{
  "arch": "preact_resnet",
  "model": "image classifier",
  "dataset": "drawings of small networks of dots and links",
  "train_examples": 97500,
  "image_size": 24,
  "crop_scale_min": 1,
  "horizontal_flip": true,
  "targets": ["dots"],
  "num_classes": 5,
  "norm": "batchnorm",
  "hidden_act": "silu",
  "depths": [2, 4, 2],
  "kernel_size": 3,
  "stem": "deep",
  "avg_pool_shortcut": true,
  "widths": [96, 160, 288],
  "mixing": "cutmix",
  "label_smoothing": 0.1,
  "loss": "cross_entropy",
  "init": "torch_default",
  "residual_init": "none",
  "optimizer": "adamw",
  "learning_rate": 0.0046,
  "beta1": 0.85,
  "beta2": 0.999,
  "eps": 1e-08,
  "max_grad_norm": 0.5,
  "max_steps": 40000,
  "batch_size": 128,
  "epochs": 52.5,
  "lr_schedule": "cosine",
  "final_lr_fraction": 0.1,
  "warmup_steps": 1200,
  "weight_decay": 0.02
}
Rows from block 2 of a small image classifier, named by matrix and row number. Rows with one number belong to one channel. Each number is 128 + 32 x the weight over its row's rms, rounded and kept within 0 to 255. All counts start at 0.
After each channel's rows are labels from the 100 images, of 14976, where the channel reaches its highest value: "lies over" is the class under the peak; "patch colour" is the nearest of a few named colours to the mean colour under the peak. Only what is clearly more common there than usual is listed. The data: drawings of small networks of dots and links.
# convs0: first 3x3 conv, stride 2 (model.blocks.2.convs.0.weight, 160x96x3x3, each kernel summed), inputs 0-95
# convs1: second 3x3 conv (model.blocks.2.convs.1.weight, 160x160x3x3, transposed, each kernel summed), outputs 0-159

convs0.121 [ 92 143 183  99 132 110 108 127  72  84  67 106 105 118 120 153 159 118  84 163 104 130 148 144 142 197 111 118 127 116 116 128 149 104 106  92 105 189 127  83 168 134 119 184 111 112 166 174  62 151 149 110 125 151 108 137 117 101 154 100 129  93 139 164 133  95 107 109  57 166 168 128 106  81 105  77 105 196 152  99 146 112 168  84  98 115 115 119 145 176  81 153 122 114 213 113]
convs1.121 [123 160 151 109 152 132 126 119 108 143 118 115 112  48 124 141 174 120 139 164  84  98 119 156 156 121 147  50 125  83  91 155 153 123 130 128 165 136 128  97 118 149  81  67 173  96 110 177  99  94 104  90 150  68 141 135 147  76 158 136 104 126 129 157 164 116 108 133  26 161  86 146 152  92  94 116 126 157 167 138  73 107 189 123 124 115 139 132 139 116 174 139 137  96  79  88 141  91 138  87 113 116 102 145 156 163 161 113 101 132  98 132 110  57 113 134 117 119 136 157 160 194  86 154  77 152  48 161 155 120 111  39 156 165 118 146  65 120 153  85 106 123 167 150 102 126 129 138 146 168 103 141 117  76 139 127 137 106 117  46]
lies over: link; dot
patch colour: brown

convs0.119 [121 160 126 115 104 127 138 104 115  75  92 113 106 121 133 130 115 160  83 118  72 180  85 122 178 125 108 124 148  75 125 136 171 146 109 179 160 109 129  95 126 114 136 148  85 159 113 149  50 132  94 124  82 115 161  53 163 147 193 107  34 134 112 130 111  71 127 126 139  79 128 169 131  56 127 132  59 161 123 106  92 155  91 114 141  80 149 174 134 130 118 154 123 148 128 103]
convs1.119 [125  99 117 126 144 134 125 121 104  76 130 123 127  84 125 150 152 128 149 115 144 112 137 110 145 144 133 112  82 116  57 122 146 127 124 143 127 147 131 145   0 111 114  73 111 117  80 137 141 169 148 131  38  83 110 171 135 133 147 153 114 132 130 125 121 157 119 146 157 115 140  91 142 118 121 125   0 130 150 112 104 122 150   0  56 115 102 120 142 165 129 115 132 136 132 150 130 107 120 138 124 113 125 126 143 127 139 139 119 139 133 132 102 118 162 131 168  64 104 119 148 116 109 137 119 140 128 141 117 150 158 154 150 115 156 119 154 135 130 139 123  72 137 125 111 117 122 112 133 101 113 101 134 116 140 162 137 113 168  88]
lies over: link
patch colour: grey

convs0.134 [156  81 145 158 131 180 161  85 100 144 112 102 114 118 156 129  99  90 175 204 101  87 103 106  94 147 115 126 126 122 154 114 113  81 146 117 151 130  76 141 108 153 147 203  36 119 108 168 117 107  91  99 221 111 130 133 106 120 110 160 170 140 109 152 134 232 119 112  92 121 140 143 133  80 113 125 101 125 116 114 116 161 162 136 143  99 120 149 207 103 103 112 125 119 135 120]
convs1.134 [127 169 135 143 110 165 122 145 108 152 108 113 175 124 139  61 125 138 133 146 110 134 116  43 111 149 129  88  68 132 155  21 139 142 114 149 157  81 151 122  97 144 121  98 159 189  92 121 103  72 113  70 107  92 132 115 142 117 144 101 186 130  85 171 112 127 126 117 121 102 102 146 134 125  85 140   0 111 145 153 117 150 124  56  81 177 137 100 148 115 125 135 126 103 169 135 150 110  57 120 119 156 132 120 116 143 117 112 129  55 102 132 103 120 116 134 156 117 100 148 106 137  54 122 149 139  90 146  99 124 119 131 112  96 122 137 150 150  94 116 141 135 109 170  84   0 136 115 158  79 140 118 156 158 136 123 114 124 105 133]
lies over: link
patch colour: grey

convs0.145 [128 106 113 177 165  84 128 127 101 143  89 105 148 187 216 146 140 189 119 154 122 109 113  96 119 144  97 183 109  94 173 156 113 118 110 110 117 136 131 138 178 122 106 133  85 137 173 125 123 102 118 132 150 194  82  86 137 115  97 139  90 106  74  95  64  84 118 120 162 144 197 132  56 107 121 139 153 154  96 105 126  99  87  93 162 141  81  76 143 135 100  90 157 178 135 139]
convs1.145 [138  91 161 138  41 124 108  51 145  91 129  93 112 124 114 125 123  96 124 135 145 113 128 146 121 118 132 119 119 115 126 154 104 104 121 176 129 154 117 127 166 132  87 127  83 108 135   0 109 118 110  96 123 127 118 100 151 150 141 119 120  95 119 129 116 121   0  94 134 135 104 159 141  95 114 102 145 127 117  97 144 138 129 135 124 146 128  89 147 120 185 148 101  93 147 180 106 130  93 135 131 138 163  70  68 123 114 147  25 145 155 132 126 124 147 106 125 145 138  91 136 133 156 135 119 138 142 123 136  73 129 150  98 128  92 116 130 121 184 112 147 113 185  91 127 140  90 101 141 125 140 117  97 168  95  77 156 156  93 103]
lies over: link
patch colour: grey

convs0.101 [131 119  86 135 154 180 130 106 118 105 113 125  91 147 112 143 135  87 117 119  84  71 111  91 166  77 142 146 125 188 122 167  91 154 115 183  58 142 142 125 114 122 105 139  99 183  92 170 111 194 120 134 168  99  84  83 158 108  84 102  81 130 139 186 115 101 173 152 144 168 152 137  74  98 121 105 163 144 114 111 121 156  16 143 129 124 116 164 149 122  87  99 145 145 145 149]
convs1.101 [120 110 159 130 140  82 145  70 109 134 128  84 160 135  77 147 151 128 138 128  99 108 135 108 153 110 161 108  27 105 118 112 143 133 132 145 123 111 143 113 119 141  76 121  35 118  95  73 143 146 126 147 129  46 178 148 144 135 157 118 140 131 132  83 117 146   1 137 120 145 116 126 154  78 142 164  93 152 143  47 138 114 114  72 147 145 139 110 149 140 147 169 136  91 140 143 156 128  81 122 142 168 153 159  45 111 122 129  34 110 133 112 141  96 134 133 161 140 125  76 161 121 125 121 101 140 138 161 128 101 107 110 125 151 106  97 110 129 156 155 148 102 100 132 171  85 113 117 145 166 127 130 148 124 113  41 148 111  47  68]
lies over: link
patch colour: grey

convs0.114 [ 77 130 155 141 118 121   8 102 103 111 111  64  82 152 146 130 203 165 173  96 137 122  74 145 120 145 126 128 113 154 149 166 120 134  94  92  81  88 105  65 178 112 137 122 152 106 144 132 118 146 177 134 111 149 107 144  59 118 113 101 108 107 107 112 124  80 144 115 120  98 149  75 105  95  84 132 104 116 147 126 154  99 113 139  39  83 114 104  76 126 113 146 124 126 126 107]
convs1.114 [ 97 120 112 168 105 105 117 170 108 137 102 107  96 151 109 112 115 124 146 141 110 125  90 110 118 154 117  71  90 112 110 159 110 127 141  83  57  90 131 157 148 126 115 119 110  70 120 156  81  81 135 142 109 196 118 130 114 141 151  75 174 106 103 139  91 147 136  89 132 101 165 188 112 134 163 157 100 127  47 126 100 103 118  88  71  77 155  86  79 141 130 138 103 121 113  62 126 132 143 174 131 114 104 139 108  59  93 125 146 155 158  97 157 185 122 114 153 126 101 106  83 153  71 176 169 165  67 139 125 223  96  35 140 108 103  93 141  94 119 145  60 131 135 146 112  89 148 153 114 139 136 102 134 134 130 120 100  96 210 116]
lies over: link
patch colour: grey

convs0.83 [134 140 143 112 125 151 117 121  89 115 133 161 107  82 167 113 133 148 162 154  87 149 128  94 133 193 152 125 150 138 113 131 164  86 138 120  40 207 119 133 146 243 130 141 112 144 134 207  86 146 144 151 108 132 123 135 102 125 148 138 169 119 167 149 134 182 106  64  96 143 166 162  99 140 138 134 118  92 168 150  72 161 152  80  96 125 130 152 107 149 114 160 152 137 189  96]
convs1.83 [139 159 120  84 139 101 109  78 150 119 126 135 133  48 109 105 138 136 101 146  79 126 111 107 138 152 119  82 131  99 111 119 119  78 130 124 117  96 126  99 117  81  92  56 140 110 141 160  99  89  99 147 160  95 121 128 178  80 126 120 127  93  94  85 142 102 170 119  63 146 150  98 125  70  90  77 101  89 133 102  97 126 130 113 113 116 100 158 160 104 125 123 150 107 100 144 149  82  82 113 106 153 118 126 155  70 124 116 121 107  96 152 100  67  39 151 157 120 141 151 145 124 124 122  85 114  91 224 120 141  92  81 132 124 100 123  19 119 107 110  70  77 105  89 113  96  93  39 108 189 149 115 153 148 140 116 114 151 114  78]
lies over: dot; link
patch colour: grey

convs0.58 [ 92  96 159 167 125 107 143 180 137  85  88  96 134 123 176 144 179 173 118 109 108 108 102 107 172 163 123 122 152  78 173 136 149 148 101  88 113  95  72 123 121 139 125 121  70 117 150 200  63 104 181 159 135 149  80 152 143 127 123  88 166  83 155 150  72 133  95 111 123 133 155 121  95  99 109  72 152  91 178  64 115  72 165 158  95 104 112 107 140 187 147 130 127 106 139 115]
convs1.58 [135 165 127  90 145 120  86  58 121 133 133  86 145 130 100  92 193 109 111 148  97 123 115 121 177  58 143  90 158 105  77 154 133 100 148 137 137 126 123 102  90 210 115 118 145 122 116 135 109  99  50 110 135  78  72 172  90 130 128 107 156  94 145 115 110 115 154 118  99 145 130 169 127 100 124 116 133 149 106 162  75 140 167 103 127  69 155 113 116 146 134 129 131 110  92 165 121 115 103 127 118  49 125 118 132 143 172 111 128  73 107 138  79 116 126 126  90 101  94  89 107 129  89 151 104 103  63  79 115 148 108  41 118 123 172 142 157 146 129 117 140 106 168 111 150 148  72  80 116 122  79 129 107 156  74 124 111  68 141   2]
lies over: dot
patch colour: grey

convs0.72 [136  76 222 123 113 111 123 144 101 138 112  90 151  80 156 131 147 118  80 133  94 117 126 168 146 171 131 136 173 115 168 102 127 154 145  99 109 199 140 110 121 106 131 145 103 122 152 194 149  89  83 118 134 101 108 170 122  89 149 160 149  91 147 177 103 169 130  99 110 130 156 148 191 121 182  99 137 201 180  92 165 167 147 119 105 143 196 125 131 172  78  79  99 134 117 128]
convs1.72 [108 149 121 104 150 122 108 136 158 113 142 154 128 143 123 105 136   0 141 134 109 172  84 135 115 185 116  85 105 135 127 115 160 100  94 135 119 126 113  94 159 126 105  79 129 156 117 123  78 117 138  98  76  81 118 159  82 102 110 102 105 123 176 132 144  93 129 152   0  93 105  98 154  95 123  87 116 104 123 135 130  79 166 124 156 161 168 123 147 133  92 132  32 149 156 163 149 135  78  55 120 161  67  93 182 156 159 107 155 124 111 117  83  63  77 138 131 102 111 160 148 136 151 134  80 144 102 151 169 106 121 132 125  83 150 133 140 119 169 112 104  99 138 123 127 103 107  98 108 154  94 126 124 175 144  92  95 154 116  79]
lies over: link
patch colour: grey

convs0.86 [101  70 125 142 138 121  62 124 117 134  93 137 156  84 118  74 108 103 105 142 133 114 111 143 121 210  72  87 159 116 119 157  95 184  80 169 110  59 115 131 115 140 138 131 143 123 105 150 102 132 100 119 119 142 163 176  73 122  81 128 134 116 162  88 108 145 122 115 116  84 132  69  86 146 143  85 169  67 189 165  93 106 137 129  40 104 118 147 105 116 136  85 109 133 110  79]
convs1.86 [109 116 125 122 127 121 105 137  62 151 121 105 111 151  74 123 178 119  72 103 109 167 123 163  96 116 146 124  90  84 108  84 106 133 112 157 143 106 132 125 151 125 170 118 165 119 113 144 125 150 144 136  88 135 133  81 110 164  93 111 131 160  98  66 163 103 123 119 137  94  83 109 121 126 131 166 167 148 145 140 169 100 106 108 140  34 156  53 149 155 114 136 155  49  41  23 139 120 110 123 114  95 124 161  80 134 121 130 125 161  98  86  92  59 123 108 125 142 108 144 151 141 103 121 123  86  85 121 111 183  65  62 113  97 145  83 101 114  55 102 161 166 141 117 120 123 131 147 133 201 130  94 115 145 124 108 124 118 188 183]
lies over: dot
patch colour: grey

convs0.68 [ 78 128 123 113  94  75 111 102  86  72  69  72 167 142 135  89 117 165  25 113 113 168 108 123 156 125 127 116 112 107  83 131 130 113 139 112  99  89  95  97  92  66  87 160 109  86 141 154 122 140 119 102  95 155 153 113 139  89 102  44  92 126 126 124 115  71 141  83 108  95 127 167 126  83 169 102 146 189 127 120 106 114 130 130 141 190 124 144 118 108  83 100  93 126 139 102]
convs1.68 [113  94 122  80 154 121 151 102 116  96 105 160  98 105 110 124 113  95 130 108 142 108 140 169 122 136 148 133 155 150 125 151  19  81 133 109 138 213 122  88 119  87 115 161 137  92 132  70 118 115 134  76  74 167 155  99  78 157 108 149 139  73 128 136 133 137 134  83 114 125 112 162 148 170  94  96 151 101 117 142 107  98 147 120 115 157  78 138 132  72 163  92 111 135 146 190 132 178 168 144 112 110  79  92 110  86 102 125 138 163 158 114 108 104 132  73  31 102 203 126  84 128 163 135 148 124 146 121 153  95 137 163 110  84  69 140 157 126 165 160 142  94 203 109 168 191  95  63 141 146 153 133 153 124 129 128 147 152 184 112]
lies over: link
patch colour: grey

convs0.150 [ 50  59 138 136  99 115 142 149  98  86  70 129 153 117 120 117 139 139  98  99 105 108 108 115 174 151 148 116 125  66 145 131 142 136 124  84 105  96 101  93 157 121 127 135 108 118 129 144  61 113 136 169  99 107  89 139 139 114 120  70 114 122 138 147 135 113 156 106  61  97 151 154 139  33  94  41 128 146 149 125  86  97 107 148 132 128 101 109  91 119  99  77  75  88 135  51]
convs1.150 [137 151 150  94 149 145 113  74 102 129 122 133 131  84 130 126 125 133 132 110 116 103 154 121 145  76 156 127 170  78 103 177 112 102 143 115 130 157  90 130  89 158  94 112 106 118  60 109 129 119  89 130 103 109 100 196  70 134 106 136 117  99 126 124  98 120  93 108 114 132 140 215 143 125 124 123  85 160 128 156  84 122 148  84 138 138 119 121 117 143  91 132  95 115 112 143 119 163 119 144 106  29 108  97 119 133 139 121 146 110  67 135 152 140 140  90 112  92 150  85 137 124  98 131 128 126 104  40 140  83 123 100 159  81 142 150 142 106 149 113 145  78 118 125 133 161 128 112 125  76  46 151 154 135 110  99 153  91 141   0]
lies over: dot; link
patch colour: grey

convs0.35 [ 75 118 146  98 101 131 111 122 115  99  58 118 136 100 113 139 110 127 122 191 116 146 128 153 152 172 116 103 129  83 117 144 116  86 112 135 129 161  93  77 139  95  90 175 115 134 182 178  77  58 122  99 153  85 109 125  96 142 170 137  99 168 116 105 160 108 106 108  43 170 128 116 121   7 134  98 113 158 147 117 167 109 148 106 127 123 145 147 117 146 104 125 133  49 118 111]
convs1.35 [186 165 107 113 145 139  95 148 117 107  90 117 125  36 134 123 127  68 150 135 156 134 122 142 125  95 127  48 141 117 128 126 151 127 131 140 108 136 136  93 155 151  94  51 145 122 106 134  29 107 103  79 129  58 134 100 156  94 135 152 139 169 164 158 134 124 135 158  27 153  53 114 156 124 111 144 129 113 133 141 131 130 125 152 133 142 130 183 152 131 123 155 118 166 140 107 124  82 194 110  85  86 127 131 152 150 156 119 126 116 120 169  38  64  96 127 146  96 143 123 123 173 133 143  64 120  81 149 194 137 146  67 130 132 160 131  83 120 162 141 117  98 125 135 143 120 118 146 132 115  96 129 114 124 143 108 118 141 143  12]
lies over: dot
patch colour: grey

convs0.77 [110 133 163 107 111 118   0 106 122 109 110 106 134  95 153 118 173 128 154 159 146 113  89 159 118 142 107 123 129  94 162 149 122 122 166 171 124 124 113 110 145 119 137 108 147 110 152 116 115 147 108 131 145 137 121 129  72 147 111 136 108 118 132 136  76 149 130 135 141 104 141  23 137 130 126 131 112 104 128 121 154 123 129 141   0 104 149 143 120 152 132 152 127 139  94 156]
convs1.77 [133 127 106 155  49 121 123 206 101 129 172 123 105 135 131  81 145 109  76 135 119 137 142 151 118 152 151 104  87  68 139  87 120 173 130 142  83  64 100 120 103  92 154 105 136 111 112 112 106  57 123 159  78 170  92 156 147 128 118 115 115 184 121  65  98 131 127 152 133 119 122 102  64 156 128 171 107 113  76  54 117 142  74 111  64 142 144 123 144 173 117  99 133 126 136  42 132 124 106 124 122 107 104 148 144  40 137 118 155 128 151  86 146 126 136  53 142 145  59 126 120  91  96  81 163 140 107 131 128 170 118 109 140 110 132  62 132 136  58 112  74 126 111 155 129  87 167 153 137 146 135  71  76 117 144 100 104 131 167 147]
lies over: link
patch colour: grey

convs0.94 [139 123  79  87  88 100  74  82 124 140 123 132 174  99 113  81  80  56 143 130 203 109 141 107 118 117 137  96 103  94  81 117 103 141 172 119 110 102 127 156  74 104  49 104 104 118 109  90 114 136 150 116 127 151 134 151  55 133 104 123  96 131 114 112  80 170  97 125 108 153 117  70 165 136 138 135 119  99 109 144 117 150  87 109   9 149 126 125 123  95 112 111 112 146 118  82]
convs1.94 [141 123  88  84 104 134 134  90 140  68 158 106  78 110 119 112 134 118  67 124 133 132 152  91 168  91 121 150 119  96  59 118  74 123 128 144 107 134  89 106  91 156 129 101 105 146 106 139 162 149  89  66 141 118 101  83 139 131  70 145 135 132 107  49 139  85 101 142 143 133  70  84  83 120 152 144 133 107  85  68 130  89 103 147 104  77 112 111 182  93  64  94 141 108  79 145 171 111 141  95  57 117 159  85 106 125 114  48 100 134 119 133  86  70 132  84  98  90  95 151 127 104 133  63  86 118 171 116  98 102 137 127 113 114 140  72 134  92 116 116 147 170 123 133 127 103 142  68 154 176 100  75  88 153 128 120 154  64  87 134]
lies over: dot
patch colour: grey

convs0.156 [ 97  88 115 134 129 151 102 148 114 130  97 117  94  28  87 125 129 157 105  98 123 113 119 108 152 137 127  75 132  98 102 140 133 128  58 118 106 136 100 102 117 135 126 174 109  96 143 130 106 105 138 145 100 108  82 112 122 131 144 106  82 121 156 117 107 127  99  93  45 151  94 104  54  57  82  51 171  85 132 152  89  71 125 133 101 119 128 116 132 139  75 112  55 117 158  84]
convs1.156 [176 146 107 140 124 136 139  90 104 125  41 114 126  75 136 128 113  98 152 137  84 170 134 117 162  53 114 115 162  84 136 110 128 132 148 137 135 153 132 125 142 182 106  97 137 109  92 139  98 107  91  55 116  56 164 109  71 139 142 159  92 155 137 131 146 142 157 163 103 147  78 140 136 145 118 163  92 126 127 160 109  79 124 124 101  82 106 140 131 111 148 125 106 120 129 105 113 118 178 177 123  60 104 165 115 127 154 125 121  88 105 188  49  99  54 108 133 113 134 145  71 155  68 135 105  48 130  59 166 101 115  51 122 147 158 128 115  97 142 147 121 157 121 159 116 124 130 155 115  95  90 108 130  61  98 109 102 127  95  38]
lies over: dot
patch colour: grey